From a checkpoint of a small segmentation model.
Model: 6.04M parameters, 64-pixel images, norm rmsnorm, moe top_k, patch size [8, 8], layers 14.
Training: 9100 steps, batches of 96.
Data: trained on pictures of board games with random positions, seen at a slant, 9.0 epochs.
Rows from block 5 of a small segmentation model, named by matrix and row number. Rows with one number within an expert belong to one neuron, the router's apart. Each number is 500 + 25 x the weight over its row's rms, rounded and kept within 0 to 999. All counts start at 0. Numbers have three digits each.
Before each expert's rows are labels from the 100 images, of 14976, where the router gives the expert most weight on average: "strongest on" is what is common among them; "lies over" is the class under the peak. Only what is clearly more common there than usual is listed. The data: pictures of board games with random positions, seen at a slant. In brackets: how many of the 100.
# router: router (model.blocks.5.mlp.router.weight, 32x160), inputs 0-79
# gate: expert gate (model.blocks.5.mlp.gate, 32x32x160), inputs 0-79
# up: expert up (model.blocks.5.mlp.up, 32x32x160), inputs 0-79
# down: expert down (model.blocks.5.mlp.down, 32x160x32, transposed), outputs 0-79

# expert 9
strongest on: nearly full (84); first side has more (80); stones on a line grid (63)
lies over: piece of the first side (51)
router.9:470541491515495489469519462525506507525498498553522498482485496515527517521520535453499516521479506504561521517465514490486479438492500517529501468501510518530501485504481469515438502488525508512505489467521516457542501500526543476467493473
gate.2:529520465513466524503509473492478550522536545539475476476455503477485512484509508526506475486503481567503464532548501498489515500489521503492468533439551518505506486502520496513493517484499512505526523508472544496494457514506507484502446510
up.2:519532456528471537499494481504459532514537510545474478473452497489471525462511529545494463487500478544490488530549524514471499497491497480495460529455566529512492511472497516520486521515480516489491520489497560473523496514531515524507479530
down.2:505498493525483488510473488505482485545504492466463476484486475547535470504514525502499461536474488503518458445507551532492490485506514511492475512534484482461446545484506502495581544541471480500489503513521515511490550539493460506517489554
gate.3:509472515468520511519468472502499505553492480547509520491502468515506461529531489524511450462512451455565508517487520452505511492473507488505545531499498458528504455480455510543507427502545523503473496492487490480488511457495496493489465503
up.3:528486504497495499479525511516514535457462519473513486498521546491510511493500513487534498527498524510455470471510473534511518509495485524484500506483494507460509517517527510503536562490451463513540479541490514545476459530515510523533493480
down.3:480472475486505487493485454558484527509494520513470481464508448481535472515456478476518478482470472433553495529464520496535546478441511513478477495484471506474482498454490466541482490499504516510533490476500535492490519499493522516519467513
gate.4:527505485559527520474489506538486488522495498485520529492513471445484539512485496511467484499503519493471499494488475528467489494486528477453510512567512534527494456513489510511524479492503465448462508545494534479527466508514498482548501533
up.4:530478489535534509529475483478478500504498497506516516501500529472476511509536481513488508467500512493488477438481518481489482480492472477486492512525531529497510471534499490472525448462543540481480461517519554520524489497491501539488456516
down.4:510515543498485524471549484506488522518532487520500491495483479537487523532482500496500487461488444518520543491463452490539527491525473496465522508534549480533528501470507524479501471515495487514540515497475483480492502491505488512541479496
gate.5:495506494525472493527485507509549419489535521507492500491476502498539501556469515503494501473507532546488494497499508495558519483514528487512504467467515505524477494492545456515489486511473509485530510537480484511496517501464464497509481520
up.5:522446538497489497475513524475510506492486481477503497484517495460513525496513473482526515510474472485511501489463436471483513543508511523458504490485471537494527487518514500503505511458492489499499518502491483526449452507507474479516480500
down.5:531496513483542508492507540481519536480477486504516486512545548510468512504528491526496513477501523507467498500533503506486488533470532557505510502504515542517506482495511503512490504519528474474486479503473517484507487469504476459461514466
gate.6:468477495499495490502565507519510505495468498507503522526495524500512501510494487522508534500497501448523477464480477501580508494488525512466515486488501478479527479567529403481568495512518485529521502487492489564494477503491441490510481481
up.6:493537486482482521511496492498499492469475484449505490541505472534500525507473473564523559487501502470509568477491501496514447505474474498448491481520520538492480466477500501481534523453517542506480505555535525494514522477528508534469513494
down.6:493498536538465513462486527530484495481496497449482515511540531541523509469485487453541474517500486533516522451476505506502492511517526506514496531492483496495492560463460467522493540490478542532482489492512436508500543522513515468513478519
gate.7:484528498497507516463495502512487502432489437471501492514537489511501515495500506513548523514479477458544542494466500490478476500523447494506511477520493518497507501474468511481474519494499535481441500489545526477516517508539541518460553500
up.7:522471511513490485530512503480511502561512566533492509490471523492490489502509493489458490481518518537457455507543501497517530508474545502503480522481505493504500497529520502519532486509498464511560500519462471524476488488462462466527456496
down.7:503483522510470486467490477511469498452511512469494492506476533544496532439502462470549484515506520526513501484494532507481462492468535509469508558473449484513492503523466482514541531466495540524504508500493474510478527535480503461489466475
gate.8:502449473509504484497555524494519486482459501485499475467524502528512483553520475511497540496469492434496537470467475511524518508500492511474514538504450511524524483534469481504489480458509504496507520484486469489493506477484451487481464508
up.8:507506503476488498524509488509473525506498522499514516520532521451482485473514497520539489515563523492463423537516495500491506486486481529480494505495465470456511545509494524488521528511527477525464462478504534510490492515511494485525513481
down.8:485495426460490494548535480485475504538462500525473466489472465483515486491516508524461514469513455499509489525495464513512484477487474485481480491511488472488486523506508487507466491530521480508477487491521507488529506491487504507485500514
gate.9:503465456514463516509526538525508476444486503504494507480474500501534502529492480510507520494485496463531513522464461527554559498507512513508488500455501518501498508505479488472496482462511520506485539464515511514463544486493471497494516515
up.9:537463540475524490486492518458520468494496476439506481494537508527482503529520496514550486536485492468542516444490480424450510521489471502508549516521452508510539490503528521557516504438499511478503511538510449493474510494504465489497520501
down.9:464511505455526508470539522485468532487471458514512531533532529530475521476474505507514553518536506490523511498513489538484466515511477515518497469512523538478481504486510514541517535513527515530492513505505514497500461496569512515491526486
gate.10:476545483506527493478513488531481514480509498539501482517479492492497524449490520448518483549498539511515490486493511510472480459523460498515476493493501528493487523504495479537458540511493518477522484491532510484537476551542526518499533490
up.10:531438512506465511519500516455534473517471513467484492482507513515501495559526485523490525460481466508489507496491488503524540510481551501501518498506520486525525480498497525478525455484490485513484525505475480517467521480446463481509478523
down.10:514479526516463478469500456518491549491500494516507493517484517541506522450510479464559507500490533546518504482516513499471494505451507516534479527479476492522512449514461512524509510446510559520476511508498502504505490480492491431459466466
gate.11:498508522513486495483489500516518472490520472515502550500485513581541495489474481469503491520501486490543514507470467526573492502535514472518565503504459476535503480496490502498485440550495476501527516510503455514477495502450528496463519501
up.11:507512503522481495469499490511521491501515490537481499467478502568535522498473480446508483515463469501521503495460471530535507495547507482506542505495479506540503490500483493496457448567479474486512536504508469493494503512474515489467504513
down.11:502500478523461478532532450480528473503517522550504522527461490474503483478513484500485483429524475524453484509516458499516513537484462460526510499476514479486477483528522503475505476518487475476510497509496460514502483491441490491505491479
gate.12:492499504480521495501518523549450506532461500502502532502446509516517493488510505538468536475532496485512506536498479529492495494476503510497561544489511483482481497507528453491561512499535487526533528445508491505487459522519531512504529503
up.12:477523494508524507487515530539451478495480475493485503518473485517513542480498523521478550511500504453516517501474497534457475466511457487482538504499533516482468521484496475486502524531518509487529533458567515487535499544548543545489582495
down.12:500485524512476481496495519504499480467494529433494495480546510548495482489499474510530468532502486521488473465484502531489486523530533524455532522507470471496507546469514496486525516514516486531482493506510494534492580525460484461507494498
gate.13:540464504531447514474502498478560477484502510523486464452484500516515505556494504489514538489472486512496504505493497531532543482520510491496493491450467514533524503489512509513489480492501492494531543492480487492476495521451467474500484522
up.13:475493504470531470536496516528445512517481500457516542533524496480500469469503477535506480499525511479484469513501480481505483540466528523476507505533502477462502499522516482481549511494500478529488474502497492532480488478528507495523493482
down.13:471516478448537550508498507511490515496474492544509503517523533502482522499488523507466507506530485507522515544496510513508500458500482501474466512479532487506512479487470488505431482505528507525506507478497499488517481482546539522518508462

# expert 17
strongest on: nearly empty (81); stones on a line grid (42)
lies over: table (75)
router.17:517480504526495522543469499463506482463483485471468449519485446547508533512445532515466475493499508509464482456516471480477503501498487457516460488468538506513473510489512520504536471504469518454502516526491519521507505507499466523532512513
gate.0:487544498457497473523464506484516494486498517518521485506484520483455500500563496515495541505514518509499502528519489512475480454495517503465510496504484505498532490518506545487502539528493486495444479483547492441521509529486514460483500423
up.0:527538520492473502508476491480512484490524540537528488498502526504464504504570469470485536502523538536468511532569519540509500457481519521494512510495480494484496516504519560520472548499506490519457471471575476477542496505492521470483505453
down.0:458474477495529506526494470489495514510457477511508473469522464505505535508523484507483498504524506511497542498479495503524460495487471530478437468519485524508491537488475481499463506512542510518509504473489493508478509507448510479542463515
gate.1:504480512524483503492528506484504532500446477517532504504513509502556513493523507441521464500537509502498538470495495510519501475490511514485514499479473489506499491489494532462478513527532523513504575484506470506563521480488486535509553525
up.1:542523478484505525481487507461536485489497486499519468490496483476463484489487499465494488503486521509465518453536491566493511489488481487494508521514520511507510491476565497512516494508496482468471543479537476492552473483488516516513545507
down.1:517518491518491508500523490489500497492422490512552510493477513542505500472557487471498509502466524533475471505481489539489513495468475478473536517566502482503428486455511520504438497509493496498535510520475472468513504501448519531529502486
gate.2:485468468525516517485462516510508497528493510531484512522494487485466498519489508485512496489488475538498507506490507493491504555493485464515499445450478475480475520525507496513503492507498527486512482521461462482501473475498486498546497512
up.2:493550555509509497496496496492515469491483516502503536492463505519510471470475507496520517460490499492495565511510486535521511470512516533479504528505497508493513483492505542459502483509491499514467507514544497492534480472481521499468475502
down.2:496499512462479531521477524503518463495496484543456490513519538499510492479503510485507550496546501523471463490477507480473467517508489484547505529461496518459515470465503474539471484504478524457498498490539467508513499461513505517477513486
gate.3:509496460491533440487455505541475470502507508488483473478485458444525542511497485477487485542503543498498526501534493462535532479493508539507532496492534488481497508483491446540473456491512483512516520491532519479527495460499531534511508491
up.3:479505518487551520550514509495499493487476481456496510535501530481487514508502496483518533530524503499509475473483480469469488533464521524530479518507492536454467520500485508470494528504475496494499516510525529504505544555501560509495534498
down.3:538538485489499490537490490490545528495471489476489508502460500495496504479526474523458529537539470499503475491539484463465505463498523505471477553506466538494485509509512521462504517444432483470470512475509505536510489512519441442468504543
gate.4:506477450530523484519516473499463473461505484505472500472511504514508510487441531504491491480510488519516543517486478506498482517544499501467505511525444491505540500487507456492536458525477499476530543523457514562481505496507441502539461521
up.4:517437493528485517519471495473499564514500469483481503487529425492517517454496562509518479488491512504485488492487527484496538530502493523461505462502498487479516509488520450498494464529556514486521520550434499509449499479513515464524470511
down.4:500463538501518502528498508538492507517493498510522478513499479497476524509471473494465493510496493474537515542500457542469484504503504549482497494494500465495490479502520522490511501465516537510495521455445529517463513502460481497490479463
gate.5:474475515495480512480473486558491544487518469567462502466479500497482530520510477471473543493497480487550483498514456502510526493529496500478509519552443504519481504501511477498514499479505556509489527467509502488512496489543503495468497507
up.5:529457502489491518509470498499453467497468558489502521499521488509547467510465461484503510492490501452491521513422539478535520539482466516477565488439497509521555506486493474508445482494518504483468542503496449506506483481513475444503467480
down.5:482532484505493501517502507547512460485504504460492449530470477497513534479470525468519481546472486533501470529455495497494484478523499461509505513458478476536528539526531546472494543457511485566477512510525498481481518500513499455476469526
gate.6:498517501485497497481493467543519518466512451505518562482481523488480516519523523484508529495525513464521486494528531518504455489472490504484505490517474447529474515475506493428481517546525525530532479473515500484491486462458508457457520514
up.6:520513502490497515506472468481527523473547529494511514458507493507478493522513497472504544505450558526485516485502472497511513481518463478524472491505457473471493466547505538496446511465475482507506505496520498497504476509485478479487502505
down.6:497451517477508531532498524505525494496483489525515511502535506519501501471514461513485510517489487477470545473496468521475469499516475453471496527497511492488491511470448492469458526511515496512482561497496498507471517496492476434471448504
gate.7:478500511477530481506485543479511519488515500514478482485501453538527538523469439486460528516503484482538489452507448502497489498501520489476516529489559510505464486485505435508516462510506523460523533521483469466479536492448511525509464508
up.7:509511514518501524451464493477521479518458484509518498516495490491483521511502492487515522547537502505465512481516514478462537499504535516514499526507513474539457513473535528494542486512453464500509466494558467494534490555486503500516526495
down.7:445522535541504490500489486480491532503548485493521498531495491475438499534514506502483531501511534499473480509534509515511520537468554480497504501496493514499517486517529520514500485488482519492523491556507482493513499506540512513502522464
gate.8:482410508507541455485500475494516496516477479502481475506484453502521522482482475495495499509521455468479525485473506498470486545466497485498509460517462478485489511509517507540504521504493432491509516495517458510501479533464511506482492491
up.8:477469465491493522476500504478509513506461524506539515535494512454501464474490483485489492465498483478528439506491472487546489562522489499510482470490502500501486508557482493551459497512482512503510459522549496435501500484502479484483507522
down.8:480497546470469496514526529482476518528526525574453513496535478507472484471500496488522496463483502507479458477496476505507493472478503521510494544481529493516545505483504508481512483503483479459525506493541531478494484491501439539536496486
gate.9:486472504541515476498485481526489482510484493493477479465535468500512492526485530563528473496484484507493495469470463499474489508480482499473487491461520506527490441517526451515491470518481486461542539552451534510472501472509473503539489532
up.9:493468505519529459518498483520488492507492498502494485485524466496524485527495522563529453482490508519498501445452467488470471527476468500467479486444520515501498459510520462512485480515491486470542539530446519506464495485495488505532475527
down.9:495489450525548468526516507518521519471475492531496466519517437488520522480521491479456466500491504498492512504504468529496490533474471458510462467532482505478489526469507494508528476480522492539513497486466513529512545475446518528495493498
gate.10:510473530501542516523520494507484470484513474512470498507468474469493526516534506509506499527505543516501546481558497503504534510508503475511534501453493532494543498474497528520497487486469498510497480530516484505510501511476476498504544498
up.10:504491533493509515485541448477514490483511478486497527530457493493490538508490477516500529520502510460519487485519489492527500488534497486537541515515471515541531468501483504525506469508480507500504492498521421488487542487460540525481517459
down.10:514494530471480491501441459522490502516511490527504522467487513525508491527517565504481492481532442496528513501517505470464539510503540484512532502486492506535532460491541480506454468523523545500515493512491472521508510497472495486474512502
gate.11:509488526461485498490480498512473456517536519462511523494493491477500548539470529528490519412489502495514460475505503488513514552536513480513531527502458497500514492512546501492469495504476494467509487506506470514473483500510526560457506539
up.11:484458496498522486506539519509527532508480489553495488481527523510483462462511483453530506558477513495503493513483505508493468456477504535494495462519531486492517504493457484509544506510540515555502539502493536511523520511494478466546477464
down.11:479488512562509510482539536494514467509474482508446475473535495504517470507469494540537504493488516510526462500468514524492491502519517504485511473534504497467478534510483447513517555520503481493526522492474517495504549528526480511538499559

# expert 20
strongest on: nearly empty (91); stones on a line grid (62)
lies over: table (97)
router.20:528466504551501542549456531506513476489482506490476463501459485494505511503482490500461477461480503490469504461531497509498497509530485464478476471507479478506461516474524514472464476524490487483479513521485525498478468496445470515537522529
gate.0:506501483498496515467521479467470486480513520523469506515506488475454525489565536489486526482528520498472437522540507474493505534500501473540484504471507493475513498482482541486566487539528513531567499514540518503513508492539531527460522506
up.0:502497502548513486512509530506513496524493505485503507503501511506543474504495549444548482542488488508523494448490524516504519469517528516472485499491489480501522517502515451514423527512517492488491452464472481456490475513527455489537473499
down.0:519454487554475482435500510521470476527544500564466537472507458450493501510501449516480485537502517527483515475492510519527500504547509494498517487493529474492488480509510449486501521464523497491520522476461479506482503474472462489512492500
gate.1:498534490522546500479459486512508433455519526549476513492516467492495492533548517471507516465544507503486523514527512486496477504523469480469518514507506511462465516467485497503564479512488526534519487516552495486555508519531484551463503496
up.1:507511492523519492486469529521475437514481529510487478514493487478483479506458449513448510538483522497506495526501498498498507422471499529477494448533536499478472501474530501512469516491499496478486520509522516498485524519492501506484496509
down.1:511458485497484441481530499519500480492557506511534508460520509484494457493487492477498475542512489490514509470480479522501506484494513507537517467487492519494488493522524469545454506432491472474526548499500460566460468474458485491522485506
gate.2:488451505489465475485483517517533519536498496493515496480532509478508481476499481466524504504447490487490496483487533518509525493459542530494478486491506470486518499514483492480484497503525500505507478478487520468478549446489482486527467473
up.2:477516494531559507513487506522505487519509489473470465471475467508498506509466501508492493525493517512474524524453491511520474471535506463462476510516481495506489523471490447472506462520482523498526543539472502533510534523485500557509492529
down.2:504531520514535532467497534504539476500485537470491482507492539528482505508508540512450515491526550497458482513521506527468495475519492500518530476504500489511530515456566502467461539532514468478484491502508480476543524482481539529476522517
gate.3:501532477492465538527509480485536457499523549535524537513519499508495477508512474555480509465522454542487533522518495446476500537469461472518497468508555515531492479475522526518489540499483562484470480499513535496512521490465496527472524499
up.3:488519509478502553506492465497530461501495543528521538495502524513477485497493473577497519482529457522478527528512466430502492535459481492493508452528535509506490470483512489515488534480493570491478474511493504508505532474445478547467506505
down.3:507481475570446531535467469547489482522556502501470511503502494495490492455487519471515522520469463479532518471501509486493520506510500507483492487499563454498524513507502492513535491509510550474467478491507527487505522518508511475523481542
gate.4:520506469515476549509469490509506474494496534544526542496494508509489467495511456576502514468536490516486528531524487476495527527460465491511508476502537477531471487468533524526486510497496560489459496497505515514509518495466490521466520517
up.4:494480527503515458493509507488508518504496477458469446498489491489505515518489536440507464544458508489515469460471519534502495460547527503475482515506467531498544504525471473469490486500507448510533517503485496491481471497532507482541484501
down.4:505514525455525468483508534455520510466451498506491492487482519487494504513491481495487491466526548504479483568504486516503494490509484499493517525488427509511502460515536499490467496487502450523519503519501498522486436479465504491454500473
gate.5:528497457554479505513512532488486478496463540467484474505513482537479467530535482478459510517514528524480532525555501533468524478518475494533485479490547520476480487479517553485449534507518530500441507500503549505506522498492480501487519517
up.5:501502497479485510501455451497494525490557482540477510508472505448509528488468540511541496450496448483509464488478562455511493542498513486473481518504492492483531532482467496506564439521462496488548501513514504501509473477523550511509495494
down.5:520505450468518501520499476442470522500522479526502490521533475489487522493526455512564477496496507488528522508515534514519492490502497519532487508496483519503497487521487526542456481498520545489496524530528515492490465502549491477481522480
gate.6:473500537462543468483519560527511486539523503512487477502514513507529519472469513480498472523506559504470525505454487507505507482471515500517502472500477478509489497501486427510509502501548481539510525517490451472467460517517490498503462492
up.6:492486423525518511482487502526477519488512497488467481499496512491467491507469472488511523491518491458481515438505500490479499543499504500476482515530513523452504506435470501495471488525494487491491502517490512497476526482475483531525484530
down.6:494482469560479509498532533473477507502550481477506490520518524511496503494482510489515470517529505561497506470459503531477480495504540460527510514535521485477507520461486505479498508529490500489508512474471457504511480490461542508538531472
gate.7:480496493469516496478522526515480543531518484490486465479505520517522564474461594521514502545483492517478464460439504489486497468451521499475504474489550516544528458571476440509526479528513477526525513530456458505477502546509485488485475492
up.7:495527523481537494476551467539482468509536483496512500534511525484487493490565512498520488510532495455523447501507534505471483437459500558520521521511515491481488545500528492529502503550514497533480467462548526487540505466495530486453519480
down.7:513516511505500531516465494499550498499523519512465497453522509501494478556501496566534484536479501470521470524506537509504497448538500504462521516523517501531479457556534519527461512506498502524499464464521499520503485491499478514507446518
gate.8:497437483476466492491493485521512459529509502539520495503474503469556512491512474531562539499484493474498479499462501459505501530479564541518543471508511506494493465586460482521532504484510509526529515498476492526494452536489543501499480479
up.8:464540483579507493508455464482493478469526539452495522498484536491515495466507543517452447510514502476515491526468507504513518513511476477501498557515530453514518505500471518489514478529475525488506496543490499522509505514451546538485501523
down.8:498531516490510493518496516475488518489421518483486446513510549556488480507482531488452516459544546498436485529511509529483492503539488541468537512517499503523482498494492498462500552522505505481484482511481478518497486518499502529511515495
gate.9:500474470500532482547530509518493482482469539476487471496525486568492462489522447455468496537547521514478538506525446529473466480531469513500474488494484520459493499490503513478488514445492518538464526519490515515459501480491519486503508517
up.9:505487484514537487554533510516505477473471556474481466500520491574496471490530443461464494535539523514477540519525459524482469477530479504513477491497495526471504496486502524479478509458495519539454525526501516517455488491494525494501518525
down.9:491492535542491487486505540549502512510492487432501490477497489553540464503465518492473490502488492479499473523472472511502519515549527495501494504506482442532534510481516480469492468518527494504519508508504504531493533481475503522499470524
gate.10:522484563510483475511466508507501507511489470486475459486497491472525476501510482447545482497476508478476477513481512591505506476526514499484489486522468493521499513517450502480475484499498484469513499483482500515473501441486524461527474498
up.10:478509458483517519490518509494501503503500510506521539516502503520471515497502507552461515510522482530517531509518487420473497526452488503506504494496524518472502488467527515510522509487508526541485503518537523492526503556519494540458543495
down.10:496477457444526498510533514445539529471472499478495492499525452475487534554489469518514506481523501508481529501510501497495466503473475477516460490545451529484480493517496498540449520507534495467518495498477476512474456488490472494493519502
gate.11:488505483532484478491506510481481505477491558488499510538514512517482512497504526483507469479527500527524493469521514500546546485468513484562522523451522495503502483498496565525545527526546553462486461495544515508532456468473458501496548500
up.11:477500504473460519497501471520497489488542534509496495507509497482514475481514485478511508477526510486502510566523519501516495527510493489497499502494540497472482527480483520476537489460504529488467506523529545462519529492484502516450490501
down.11:521477490536471473489543513489493537505482504500507546538487470520485557494461455474499486505549487518529503498517455485522499524530489495472475480491535521460523513485506495491500510503499529500493546537499520508488535494513480483534498515

# expert 22
strongest on: discs in an upright rack (69)
lies over: table (96)
router.22:519505520515471459539490490506547484513519537471520504487510499461541472552540497480509484506489520475495496487519539509518495438517597531508503496550484499517509466539504498501495504484495471495486427477512479485487503452479464477530457498
gate.0:499534482503510500532508521505473475492512512474486475527525493511477494516510516544498473505514532514485499487552540564478470469502506495497506530505505512486482499467523525517551532479492494484516433508516534508525501443552467521521513516
up.0:471493529504532488459489508484517496497489488495507534489489523490540509457514484478486524514492493479502502518444465466510509508508490474512486482485537485505526522554499491447478475512484507509487556507476470497490520539446535490491493490
down.0:507511491498476501525517490474470529506495527555512521484492511438483507539482549446497522450465472456505490528510492473505501485512496512527506495485486499489477484524523489552464506476533474485541470480455506453494437492505502525506457508
gate.1:491469507517521504470483506517460523501502483545493497486505491464516532507493433501484562499485515487480511513503524520531503507517522490438516491468477516476459496444495489481512481485533498506507511491477553508496525474499514534522464483
up.1:509503520526476508473478440526524521518512495532499467420487481465522513498462516465505486473465463491490487495494505493525525506508536488461499509526487507495471490469498510494477465526493471511502495485506507516481466479523495525521430494
down.1:499523533509494502500481487505518523468504515442510543541466544537513507461492518527469474487489513491512483486502510496514475485527495491468515538481488482527495525534529501485524524546484512518490483471490476511550475483496501501457492514
gate.2:483503529534512498492485516528503485526501488492514551482476462485492511527524550532510480468469454481499499502475507479484473484505526487517499513488576514483514491506577475481513509496495537500521531480542478476517560477541496512503512526
up.2:534542474482532519514488477492511520486524522521510468484504479491512491494490470454523496488513480437455483543491473463531549507505454498486487510487480480501474499524450523548527470504482480507490509496496497524494472486491489508509481474
down.2:512506495489503464509491496487510530509452484536517504513504430488464466503497465500506440500525508482511494531547505493525541513471478531483501521485504493512523477480497519452497490486546517486472453490488546508468482507484526503485505489
gate.3:533492494512465532486485504469497501516506534536518536483475481469494534529546460541560490479487487462506535522494499457490519513488487490487519489479514520493498454457477535498486491453507517487490519472548520527517505477511501525474538505
up.3:534498501528466526493470490484508479497513533507505521479474467472508507532525473514564478468478472448499526509489505448501521508515496487485522498492498505509480459496488510491470478472496509474516527502558493520504490485505483508492536518
down.3:483506548504515465529501483498501523494502482482483508520503498519512484486451491530521482493498524495455509575475479483526517495509507469488507525464457531492483468494463492453486470461514476521528584535494482521498476506502502530441514497
gate.4:505487485490499498499504528526478500523494494470480480511482520499482460476523487507557525483478505482498553516487535536490463488512481502476503503494524494539503522526470491429500506478486515474508489509518484511497513475495494485469502492
up.4:485490504494502478499494520491472506514530478425479488533533512506482491480543499503534535480499503510511516497509532511485450480503500472521486498531503480532495514539461486444544555489507523508493467506523481503508511482489499481460509487
down.4:508502525474519519491497518478549504461513514442466498517514525489478514488519523506496515495479515501485522490509480486473514532528492500471482461518449503514499554547483529536508497524468458472513496476505463475525501475459520541519500520
gate.5:527479469482483509499549491525504549498486495511517463461457496500509497488489514465535516540514463474524437498539492497538484502540510481523503526530475520476479520472499481557470522462491492508539477487481498512503468477528456490528535493
up.5:532514511520539472486461508475511484521481499504491488520521497510547485514502507536454460465510508518475505512487504515502500513475496516486513452465534480489496510528481561459497450544493510500472532519504532505479548524458523527492506495
down.5:490442497522473521493517465503512529470481508543529509471451472476489477472505473498554449494445469532465510514501510490520513525502503510490528504504462492494505468532502506537494446477444471450464460517528531514511495507489504523508493527
gate.6:500495452536488500519519495549476480491519511477492487524525505518507490541496525483520497491515475475502509460513533512494484472528496483513467551509520529490493518531505467536504509481478503483513487539533485476517498529542451504540488563
up.6:515523456512465512529506482523460511470533500483504465487524500516497463529491499511530503506498471483505490496527532506506483483534524531546509547525539492498487512541485447533490529501481512465530487519525483501512502531541460497496496543
down.6:490471518474501478476430539524465453539489506454479495464487447532519523518494501510516510513506522540490508491428510511496468522525525446501505451544512503491460540512509507507510514487514486479517496441494518480519490525487503515494551515
gate.7:530516518533453540498473449440515515443511499527503496477499509476510542491498499527553512468497446528537522486498509440481488567515495475489509485513481472538498491450495503553496495510521493492441538518479458495503490504464504504489505517
up.7:516478515537476530505481459507527515495504518526488485446505462470519503534471487475545495494463462496490511484483526498509532498503534501447486464512476517519465454445492486522462472499498471495515528471490509506497489477502470504526476510
down.7:502522511504486504547453497492518475489538528506509499481450513443510491497491500481482479489469484485467458567521463455525585486521499491496530522442478500514489486534492505513497487483483482458508522491523495507494499484445491479457519516
gate.8:491479510530472508505491511528475494496493455481488489502489475486504503535520499540512509480477505492513539492496534543504492476513581500449510478504469504513493476466471484494493508497522482477524486489518536517488491464533481514525516495
up.8:477476507527472512512489524511470489493499441484486491512491474497509497523525499532507504481486505488507532487485531548495487477522573490446503484502477508509487481465477485495497510493528482486529478501516531513495494470530473520524529501
down.8:493490528535473496521490488491537476535469468469478500478496508543529490434514474509514455533488505561474522496461494510496501503495523487480468505504476501491500517480477533493540490481482470555464527516545478530544533498520497511487549502
gate.9:522517451489483492515511519513460474516534502477497468508483504494502476520507528488511508496505511451475480540559526538497507473532465502546512577509490515522502529568495471509507505494486525478546489514489485499497491503473475503508530505
up.9:489470542527490509482494479500514533512480493551516525462501508502484533486490496510501457513525484508547539471439458468525506522456510509455510439499504467460515478456513527490482479493494497527467518485508491496508498497511524492497499488
down.9:472469484520497526494535470527512529476519473523537461509520507483464486558508497474522489451471492472497498505543494524493546504507517533487437503471520519503528497534500475485500483478545467510491489540493543504496482531509530483512490484
gate.10:486505568501536506502493533493530475508498501476502516501504530494511510501540526507474550541507482484508497482479527508514484435515550485506511502517514498521492535521524506450536529510517508488479454435480503494522535498472519490526500505
up.10:522500546492517509533475525484538460502511534462496516517470496471517507545541534515464537504486496461479484510521527492516503436507539483512526497503497499523503505544531517478518508511503504468513466459487492495489519478465509509529500509
down.10:514520524469545506504564483507533522541490510469503499502484539516514495470521499531461461473469479515458564536512469521502490514505472454510504473471524460523528521519476513540511490500455511505493478473497485504513498439486501491446482510
gate.11:479487519489494528484535520521516501489537494485481444471542511525478485513495518495555519510536507477523493460532573502467488457515502515482495528531487539511492468486511483552505554492504496472516487464535508470559470514554485506515522506
up.11:514514492508497491487444510480512479516491507502502535518498490496525516497522481493454482503461484522492526530446440496506505529488518482504515499489505460517528537511452539439497466503503489520481520513480477531452542456451537479491469498
down.11:510432532502497507507545496548515548495558472548466491512503483452509480555514497495518494481476475469514523528508481518479482525518495471496482474471483457490549461506497508535558480471505492532496487561469534533458454491520484495492494519